Weights of a small image captioner: batches of 192, trained on drawn branching plants.
Rows from block 5 of the text decoder of a small image captioner, named by matrix and row number. Rows with one number belong to one neuron. Each number is 500 + 40 x the weight over its row's rms, rounded and kept within 0 to 999. All counts start at 0. Numbers have three digits each.
After each neuron's rows are labels from the 100 texts, of 14976, where the neuron reaches its highest value: "tokens" is the input token at the peak. Only what is clearly more common there than usual is listed. The data: drawn branching plants. In brackets: how many of the 100, against the usual share in percent.
# fc1: MLP up (decoder.blocks.5.mlp.fc1.weight, 384x128), inputs 0-127
# fc2: MLP down (decoder.blocks.5.mlp.fc2.weight, 128x384, transposed), outputs 0-127

fc1.310:477427396473433457459537477453455482533509472502534456453473552428459482470553510480500518512555535460530516441537526533523523538462483608472539543410497552464493470450468584510508419550526453534434525522501537535433527499506493562562529501418496492600515510483452540491474467502478550531533499464501530556495478506466476496521491474470542466508523435508512533489446460462563523495483
fc2.310:568451501517436507529511455471484445455417566457462534509435494568481556453511541517536486566551502538463534517450504502506411570518503386499454496440510450505515442445540507516524513477488466481470442518480570526493530558479444540446491486515476394492479480485512399559508530498485517501519492539480501467499508508515510502464553475485545501508521531551502473522587569477444425531482
tokens: "," (60 vs 22.5); "spreading" (32 vs 1.7)

fc1.77:516438486545487469553460521467442494557465506496494508468582489460448568482521474460474529480460534539495464530455476582455520462575520529497543500503511522448484428465517584501500528535473490460500488489585533585448519523524522586556458523467473453516548483460512484547452519525418394488551507518479569513565445520524511519471453566499534487481501466480505596553490520540462502545503
fc2.77:521519524567473447548549549457477480430429460462519513487536446513528568513503467524536551457504551485510518515494521505471477548510463497483544545453526423472513473540480618470534535506521466473422500505495521590488525467503455523453540476474512494571577454549587523431461525542531533488489535520468511413418530486473458492521496566497481472552552539524475516478501516614497520478495
tokens: "," (50 vs 22.5); "tree" (41 vs 10.2)

fc1.157:494468530465550573458441491421438544488452482516507471576498508479531437554533486523494533507501471524473500563470529509525501484494534451487480447473504531397487529513466509531563422514483522418492491474559490508515523503512592436543515483475486544571431523482471472537553505532489593476490430575523558521484520512410450472514600474453531497448529447511514523548486490469494495433497
fc2.157:424540502469523457523480515513473451494534514488552442534469568506521484486437474514423474536555450426493485368432532490465538473551443490481487469513531567453547535537553473464444509520486561458464503443493498585490506469540531502441493499509553479548483511465559556488456514455543480524500499543577500469449453441505524500482504506534500436459535534515503548399555473511530561529497
tokens: "tree" (25 vs 10.2); "drooping" (13 vs 1.7)

fc1.329:525516480587491503544466489530458485462502553571523563524545466465500553551459584517454517450429532604448572551487525464496523507440529537595562491547459508526475473465523528544492487432407501530472498514495479517485460531507527446504517436506601474412568506456514498536547542539497457469507509510459508527481476497493502479496465491580500439491429463525492523503442477529513521457503
fc2.329:553488485513503473419532467518471499528483483585497492511521512529477478436567437419512508503522512463515499473542486526453435615521531566481511468568468524466475542492507518453501515476527459471496456471486507500517598536453495541470529500471462503455474554500522569535502458476510479524449547482545484536547458534444507445467566510481570448526503477523435518591466507608455579471440
tokens: "a" (22 vs 10.2)

fc1.178:496513482471459448480504439442518524564456486499458530530538493461495497532483471483445568540605481517481494500486551507468613492515519455514496490530473528499427531502547427485445540559568564462548511416465587438521486427485478402550429549494488533466471504472471488508502535534472484553436518537482518492503494472479514475559481575527478440472549527480515485558488479561438477500495
fc2.178:485467551557503534518529557552472476484476479511490452527485460472534507485499480537492533468527573533470560476483490507534428508434451537470545425471562461566487480500490469434539491476502494513441540562529473498488566433498551491417527442489550537546579485533546576449470549487555447488530500453504487569552542501448548507493565497559456532514455482451520443443549463549579514513467
tokens: "drooping" (26 vs 1.7); "leaves" (10 vs 3.4); "autumn" (9 vs 1.7)

fc1.88:528557594539494404528499546542494460550565591499518559474466527489532498494497418508531485510473577552539552572448508530484537499532541516580546459513486527476443456501542504469572503496521508511520572454504472505474491418570433542514562508419451539502539551457486437461463506516545469481497500495496553466470503530409540527444482570506475483488499530500506496532505496480542532456477
fc2.88:469530554506472548496539548500491488531397530504508502480449455453501499462497515556539513549551535422447453486491538500510561521450554488489471440538510540506503522523467508487490467513514513441502473432518537414515502566508523501478566574520547504465367509510501457505502572510413473475470483494540487480475519440526465546523572518487515473524425501580433486468434549541541562446477
tokens: "a" (45 vs 10.2); "tree" (30 vs 10.2)

fc1.314:522533462465456440557526499543462522494593499500459482498472462525496499528448540455447485514448550425541459551486438531511531480505506525530559530516464478475437446474495455504496435527491473579508468523602521558502588528561430474580541541429514478484517503502537512376469494448483588509544539481469484433488453549470510512543449450516489458512480502502478482457480504498517507554507
fc2.314:484484483511515492422526512577522490556470524457472481515446537516496519437572475509505478534544606487440493473487471497457435547493540522502521498413563416541509549483540555482500502485528526447529529508478484563508478529511602543500490550513475419536531478434486502570561486554474555491494503552553504521512524437508494450521582515483519563531446494544414456519452542500467454465460
tokens: "a" (51 vs 10.2)

fc1.342:543601510517486524519515514464507430556505582501527502589532462394481525589485515470469471467539519519449554563482454519489440427526482466501467507478507475500427485430559430508521519530461508524504469462528547470503454470547487462531490496518484492484521491512546466447511487509515559540435444573469461432486478500446541499546481509519424546501417597512493456484529544469509467540501
fc2.342:498520437520555493475559510585436528522511468521485461475512470542541489378525581466511497502479519499445470464458500459482428597509543539542497486544494488563529520465484507512454470509488529495496511585517505469429560444516575489490471481480528512447538456568490472570505526517448444452517522524556503583525524499465532560468531488570466497583501499468443454488476496465480579460525
tokens: "," (82 vs 22.5); "leaning" (10 vs 3.5)

fc1.303:494444524514439542457494499479476501475408625442494516513455539450457547475537573531479575530497533485499587554582464558512425577485527496457501453484420478497471547506500479527521494510465563510571473442455506470541454500463545508417531541513500521543458577491473441450518516571485482502515506492463460508473496472481457482447498539480562471435457529505479503478477473497527471468528
fc2.303:530466511473517507458466467543489450476516498448458534521489486503468542408496503573441483497492572428510534500539530472548474460512473513479525503511583486543502587481498462518498484525481512551447522495481502565565492480521549535541455491462521453545436534537598574538530478497523504449494461514533551488563485459529486408434553483470571575491527496556480430473472602539472504543534
tokens: "tree" (31 vs 10.2)

fc1.316:473476382534444528428489491473509415559547462457551482474482515421467511475495502459529477495566559421504462455592548507512509514488501497415487530474533579511486426519454514524461505474463477542511486491483518501489532469495541571508446520398465478530564524516469591515528413503519556508459476512514502534553518517546490489551498507496495458543527511495482523524464507574586542476493
fc2.316:556429475553434485517451497493464480433469457475545516506432564498597512438533489463577483504472476536534577452534532502484487573506536512560536516538453530531491446470526527525552542498515492461569485567446524430557509462440508480477499549508496427513433432489473427569551532509503483492497485521465434537494498507494454525488533489556544573520523534519542491560470512450486458507556
tokens: "<end>" (92 vs 10.2); "blossoms" (8 vs 1.7)

fc1.350:556460467548566511538451506487465486458481502587514466443538510501515571485482419460524491495487468488535583410506471469532452475499468468474531466458554509473462523447578540485462560468524488516474497533535529470473569488448453511498485413401404454461578449441558524528491501511456482505539466471518486513476522478523485423523454447577446508472545520492507483480504493486569497482534
fc2.350:459562497502467510527498542524462482574407539474520448455493581488475516512511534570508487558539453470478526427446478447459471560477512451585497465564434532547488502497544491499417403516503524485491472440557518554530528559502522435493579550509535471492498465476467529476530499459465482488458450469492449511472482474398489545491573486449488431519536520504510485466484462506543435472504
tokens: "a" (63 vs 10.2); "tree" (32 vs 10.2)

fc1.373:529481484471531511530449483509515572447485538486502406473526487523430506485495456471469593521465455549455519522468549496483461502541518515570542534449522530535448504486406493468488438507462480502473490521529516566461478436421521526506500484499491563384471552553393491481545504606549538457456523483479509514491524547499503494470466481537566483482483529498477537505562483548554493431555
fc2.373:542555537450435455493462462471569555512448522496464506546404483429533496488559457472477452508540501486566512507525506517568572443548583485571485501541452511476514520555530527498493489489512529526565441480458422511556506528560445505485486493485478497550544473546499566580585435489494600477535475463507503459476470541538508502501473521472541477532533454525497551493480545499470581507477
tokens: "tree" (27 vs 10.2)

fc1.55:443486525464490507500479452469387492556547473502565514528494469521525523500482513474509474462515547454464465545495495541511459463536458481480471478444486501494541382468496428534516458508453477503566448493520510530520488532573560538550447500454453459451454538478543549434457515518474552460508480545530519454521434525537480555489406470462517465532414585583472542481496501445537476482535
fc2.55:532533431559526452444573481456564496466473497521561508493485482515509571520554489517498511543461508525456547521505458432484571525457515470496523578416478537560504525504557598475539484511483499475460549518432498500538522511482526484472501471448537459521548397548508452554491486537476420528471476474459443445522461487506461508532498538604534590548544466497466471518476523546463482541497
tokens: "tree" (77 vs 10.2)

fc1.150:470464474498509477447485574464503537526532503502547591556490525497490522556545522575547492497512491443457536497499436475508474434515510495536454464662492490517559495587588501483491506481532483574496539523478505468506522548471517416494494485533580412503514480449581528508509484434483466518489480476520477459434489466535508520562513448454478498464430557485502493547487492461468476456482
fc2.150:580510466477483535550381458438521517456422474455515579500468426496503507535491470501520490501412513517455458576567458417503473499542458433515543573525450467529507501530517490532447528485448398495469479506520436577491535543466440514489501500489528471561446442525474460493483456560511474503485523479498544497506475502462427557534505413505500460501453542504503494520465511499525521534475
tokens: "<end>" (95 vs 10.2)

fc1.2:491467491592534510514527479491442532544503527440517454460541486514470496563473544529509513486489471552514477469581503440562486536526518504544523475550448470418484532499573533518458438478420498463555463440454483511531512566435562500506500498487467397552436519468524528575564547569493454545460435490453492504489540498502452501458425452457528496508519548482514469544495517565451448513502
fc2.2:463518498549479547495506508524501487460497539469462528527521486467508466481510454503587521488503496557518581544568464552489508522444535452413506467477554523507429468587451537555467501497433486488441471481573511494515474500530555569557461526501538473551528527527486599426519472489530505435495515531528472535498550455427507508491550456546552513475431524507404481529509546587557528464520
tokens: "<end>" (74 vs 10.2)

fc1.28:514524558533515533580417493482471500448553461622494517465519512512488562538459452546441501471414449472516544482542465560467455442488476400475489445488516463506478538481466469533504527437420497603499493523565514511559474395530455480516491454506523483490577485518528531501502535485453428430512475502539457531536531515447512488506455480544466482477498521478519493478543498522557521494499
fc2.28:493508489534543522431499533507487469505415458455544528445510520569500539502495449517495462483537556554520471479531434492450511578552497517525542483505489431554484568528463529497534467490563521439478484517467396534529537452520541509557525514507491545549403531559486544558551526557507516494481553550472459551445524453411456529581539429528499547490478494530465486516449495528452529502454
tokens: "tree" (23 vs 10.2)

fc1.40:574476542533475514572549523527520554442486613490510505562443483459488531504499452533583540485501506512539478552535516553501498609471490483570499449445496432458507559486526489552532538503529473540524460533528506508464549456482446480531528544510447550537451532538480510445420494484520488456537480527524471512540528520421505521400588507505480517487501526515456441497574448526516505474454
fc2.40:449536486524528546420568524482489467548475449501504482443445481438554543512480518572496477534507497549515477545473470522456527514474504488443420454489505411438503509482484556418543481500548486430495442441486459523464540527575464527541541510497536542483430447443524498392464560493446417455523514502496464540502547467491523505560573506526508446483504495525447531480477540533437492505498
tokens: "a" (27 vs 10.2)

fc1.82:492553525572502526521531510523605522571515500548487519456451510428520499580432457503458505535465533525459547498443461483526558465470473441494514486470519431482388447405511455512465542482518445505524487521511445493443420484469473514589479483523467490523529551469442522469435546553483500553500481555510446508523498495516501464482531507500449502469544550491467468561479467498484441585475
fc2.82:533506452512501532481517519521498478533469498484516535568533459484512456441555461474569513497535516532532483486465513457506461505474534536494533419478518533448498475510506465476473377488483514438537479471434579494460585491533509510499448515468516518450400483548437520454532530491480532448472551364599512554528472458465569465547537505464456471530511455538491506529492464482517519414511
tokens: "a" (31 vs 10.2)

fc1.338:500564478560472459530461520551512469566525467519477520415508451543455596472553511485437565441432543524464491534495513486493520510531537466525507492501434436503494535465497479494505488466479520488504499519446470466479526436591466454557570527456539566541545486506492509414407466543505552506494511463534500521484483566552543526522430500546499537533473484500487510442579454418557528527534
fc2.338:479563428513542473415523500508543530530463506468507455472463519550507492453533508466532427476491510419465492467513515550478509551427549482536529485476519452530463471489527528491573516554502480459466471449492451557432450510545555532525545510579471534541459412446497528513552499475457480507537521490500524510556575467439509450545540557403533510530481495520432495530394497556483510451506
tokens: "tree" (61 vs 10.2)

fc1.290:450465479521417441451550523475522426530545422436522431483512519377527488565528498440498506487486499552484574431545548506497482487503505526497499554443530543509456456468400545533537423535513549490403489521521527556455492460534492490557529472454519486531552531502495487526501463539531544531513530527470539558550514446550526488484528471500477493483519409468545524520496521511507539529546
fc2.290:517498536481435471531518487530459471488400533465463415501475510541513472437493533386577495505529563524502520455498546495512432566535480404544496476533450469481532481484553488509474558462444480487515404508450573409501483556436464478409512478537494469488488476485522417567531507503485460531462488511488423516444505511414501541522499521477509504518472497540538506519519525518522528536509
tokens: "<end>" (83 vs 10.2)

fc1.231:446502379506496536493561478458564395526451464455507500487524482401537536452539505454541500441544568476478470428524539502472525583445553510455564573527510473544477424513497537509464508460528480492468539515490543484481480492455533452533456482390483484554520450482466526536541510465437513512454459508514524538541466479444508492498567485511466476440519508472499536483466474507516543448516
fc2.231:488374481531440506525474497513395506460485520538535485499469503467554452482382487440520511525490468520535486513556483494511461601509504446479459459447492436523496504473535520546542479513518515488522482549491508446503476490430461467442517499564507522497420542448536477532517576485532492524459507461512431528540520427466460554509497539524518542438517579497532495535469485538427566462551
tokens: "<end>" (92 vs 10.2)

fc1.283:496499405471439470470503494484437429539555448471565512535525473402481554512530515475530439472497526447502472459551500571474512525489470553479531503454513478504469507476458551457518452520467461476475504475569546511577451482548519529548531468427451443530502523498502492471442520520479584454440494468457526563557496466464535541499500473500503413471546493475498603467439515477559484489564
fc2.283:548430506589436489502524465479483446482426511479478501473447497547553526425452483482489510557489556482493511480461425473480467610499519460517533536459455479512592450440512502514494554511432444488571495546482475497524565510509514505456529518502516433481429465501521439533534498555524441549448491534515428448528524511463458549513528522522521569491531534566448520534502558487478570485541
tokens: "<end>" (57 vs 10.2); "leaves" (24 vs 3.4); "green" (10 vs 1.7)